{
  "hop_length": 160,
  "padding_mode": "reflect",
  "widths": [64, 64, 128],
  "residual_init": "none",
  "muon_scale": "original",
  "learning_rate": 0.04,
  "adamw_lr_other_params": 0.0024,
  "lr_schedule": "cosine_restarts"
}
Rows from block 2, named by matrix and row number. Rows with one number belong to one channel. Each number is 128 + 24 x the weight over its row's rms, rounded and kept within 0 to 255. All counts start at 0. Numbers have three digits each. After the name is the row's rms in percent of the matrix's.
# convs0: first 3x3 conv (model.mid.0.convs.0.weight, 128x128x3x3, standardized in use), inputs 120-127, a 3x3 kernel for each
# convs1: second 3x3 conv (model.mid.0.convs.1.weight, 128x128x3x3, standardized in use, transposed), outputs 120-127, a 3x3 kernel for each
convs0.7 057:148109146091113158120109140148128037095083103148135079131148108150124142162140161126113137124124134136102115115142142096087118114120143106090114145126155116141159137132115140139134102114123128118130089128132097125120
convs1.7 061:102151126097162115082139107147137167140140122139166157090104141126147137132139148109099055044080040071098059106166124123153130143153140143136108113112113123161159102133135123135130093135081120167132144188162129187146
convs0.8 119:094135135096125132085144142110124129109123091112119119123114136077137136150139113095103123131121120077125119141121106158129113145127108123136143138150133138114125122119113127106106146130111130147148132124154105127135
convs1.8 111:137118141108131138093135082142127119137102127123097117136147140109121127121130144144137154129130161116114163127134060148136074144146073141080111127128176133079105145128118104150104121144139104112088104117135117129189
convs0.9 114:116105148123110143152125163122095078169142137162154142102116126095119143129127179099128130096137109092158135119118110099116130110134129095105114113130154140145151124125126132123103141104111123120135145150148129109103
convs1.9 115:154106088150136162093101107115120098128139120151158149138144142129153147151162185075041105076070093095087118115134124140140133134140136097105085085128108148166155123143169113117118141128110155108117124132139161165147
convs0.10 105:117130134120104118116118120111121126133140128101119115140121121104121114131148147117115138108113122112128130095111129134159133136153124131126124106123125125113120129146127105118115106125131151132153127127131117099092
convs1.10 126:124171173096118126115123148126127135117118149114138155108116138139148173121141148167141108107131111127164140101090089095087077155132147181144143120114100119118116210170175140137123132129120142147153107128127135142136
convs0.11 115:120135119132129121132138108134123110130107120148128116108122130115124129126132130124126153128117150146136133088119125090128127098122137136126148131119116136137119122127128116138143137135143131156147104113124128122120
convs1.11 134:145150109151130137124122151125118127123106112134113120123104130147134144127108126131120101147123108179132125137146178160141149151130124135118148094096140106118119137159148109138148112140132155158143105126156139132168
convs0.12 123:135127122157115105120126108119137142101112122113130118143141136143134127120139140124136116120124136122138113130121125105135103143126154121132131138130117132145124091125157178133083091116156136137128113126139151144122
convs1.12 132:126138159127131115122110134116151160133126139132121118121132118144152145126111125149119102115141133142144104110134110096091090121145111125148134143099066138127119099129167164110055101123154155133127171169188108104130
convs0.13 113:137126107134148098132141112106109123110122149100124132111104127110106147129124121111116144126100139111118142097100101104115124107108102132120119127145119128132137120108131142126143108139128111121119117118118127118098
convs1.13 152:126131180123117148136124154113141127111139121108156141122134105112130098141143104123143158108132144131117123151128102158116110135132132102140122113159170118132126125134136127122138105101128110125085098119110098150163
convs0.14 120:119114092133141130133141151125129146133093117136129107168137134135146141130146121128144146146141128122129153146149163107112134133162157139134141109143174120156112122115122138117120151137133110113115140137104100125124
convs1.14 134:120144147134111107100128128114109123107119131116105114132119116147127108127132089119090146166108120115114126089121117155137131117118111159148150175142148167090072170143136167140116139122151085164152154142136123147150
convs0.15 121:089143150086170136067136150135142112099103106097109109118128135175139122127108138123143101097109119126128124128116113132132134123107111120136149129106150102114133138115129109112146139106115119148131118131132129123120
convs1.15 115:067091098121139144131113106143116118159116114154095106163159141121098104134152173204138163107112193128102173156122109133082105173128134169128110142095082109113119135143122128112145113131103139097129115125195136112161
convs0.16 114:142112098117095122137134123142131097120110101135102113164142106133127139144137139115123146154142124134142132122140111105146126117144128137099084109142117140137133143141118117124123128124124096104128111124099125122137
convs1.16 121:111103113108098143145124143144168163121164145126144117130147159146168151108123138167143113152100087110115113143126141135129156125102146111142112116144117107119132126103112126112109201146175150158148147157121103117076
convs0.17 103:148113139171102135104112150152140128151140159139104138112133142155133138132152128119163145114127124109126124128129130121122115110120124110137146127155134149124130128140157135113120098102129137137144113127147131135160
convs1.17 096:134167163129162142114141111152140095155133132144121109098121136117105123124108111163094171162079146140072121165132143184141136167139148130137133122136121117119164078125153146154135136134136112111130120117137135116145
convs0.18 104:111072119124021062103030094119125134114140134103113171098122131116134151115173212127128125150126133155132132168153149131130141126118129114141107144125102138116062159132133161127117164141129141149129149136126158149134
convs1.18 102:122112126155145146128133163117116183107112172105111162153151161151175162123148114160162109172143099162112115121148162103148157120154135123106149148103140135146141135099085117100101116095131103107120128121114144158157
convs0.19 120:151162144124174128148166122112136151132123113122075079125123122140095117118116128132120127139110125141120102122130140125114123111112149131131143159114103129114148118119129128136126142133133112102125125109112111114124
convs1.19 107:148135098149183167090154114102157162099147112109143092104115114108116105072115139128150103122160090120120100117164137137128105140118094129136125122106095127139165144120092138130120109137104126147108143147141096084107
convs0.20 109:177104149135107098163129114161145144149076109097111119148143122105140129149146128117115096169123144128126126152125142147141124161139161127121157086116100103105136143139126141143128166137119104131143144148155148132138
convs1.20 105:125118150111109125142139124097152174133133144142135127107124123139107139125132155220160121208151117149141134159129116132122100167147143119141132134144148077082097168135116097119099177139121107114109098102063086125115
convs0.21 101:137118147118122142136153144129121104129132135121101105152161141140154156144163158131148156125146124127125148105108089132118118135137121120119103102131096108099101139093119116120102143152155124112137097117145099111132
convs1.21 124:129124133169148123131120101147154156151142128150160137148129122106119125129113109162147133141164159128140123167148138136147155146153149130142138084111121127134124114132145045075086117119114128124089140148178140132172
convs0.22 105:123105103129133124140104092131152175111162185105091129111106099130136138120125119135136113112122118130142140125129086114126125091131107140114134124136137150142115152133122124131124130115114131116127139133141104119137
convs1.22 097:118107108150104106133082122127107198098107159099112158108154166103130152089124121195170106175141103171168142145133150158139124180173176145115111115101110128137148185155109123118121182130135150157179160135148127149137
convs0.23 112:140156167117142156141118126151134152152115172127123171126136108104119131141113128131140123132130129126140098075119147112134141118123127107111128128101143123118127116122144113130139172130131170135110157124104150138131
convs1.23 107:129115103112129153136119094115151143112119115115121106129136135109090105144105148150160148101137134143102101125128122078112121128142146106097093130126126135163158178131088119130133127132152192145102169101073181117090
convs0.24 095:126132134155137143139106076069166090113120120130091077108082143180154142114077126093142146116143126129158104133141089138125137148092104108114093160166128113152117140169142132123140127120115176120149131113116099127126
convs1.24 087:088117144087123144103151157159114107147103101126116114118125083160125103145132113135151176146153146170139100102114089112120086120140094121140164104100110136120133104110129142126145155155168124131076126168154116119152
convs0.25 094:153105159173106148127117140172163111133132148091137186165135134151125130116130138146166128156172163158135176123150134063125117102143098120137115141108121147072085128131123135125120106145119132169134149126132149126148
convs1.25 097:110167143131162085084164117111095114108117137127104146118131124159146127154137140105096203118106181114136142101107115094096111080085144161125128166099117161116107141144118129151130094138159155135156140130129127128101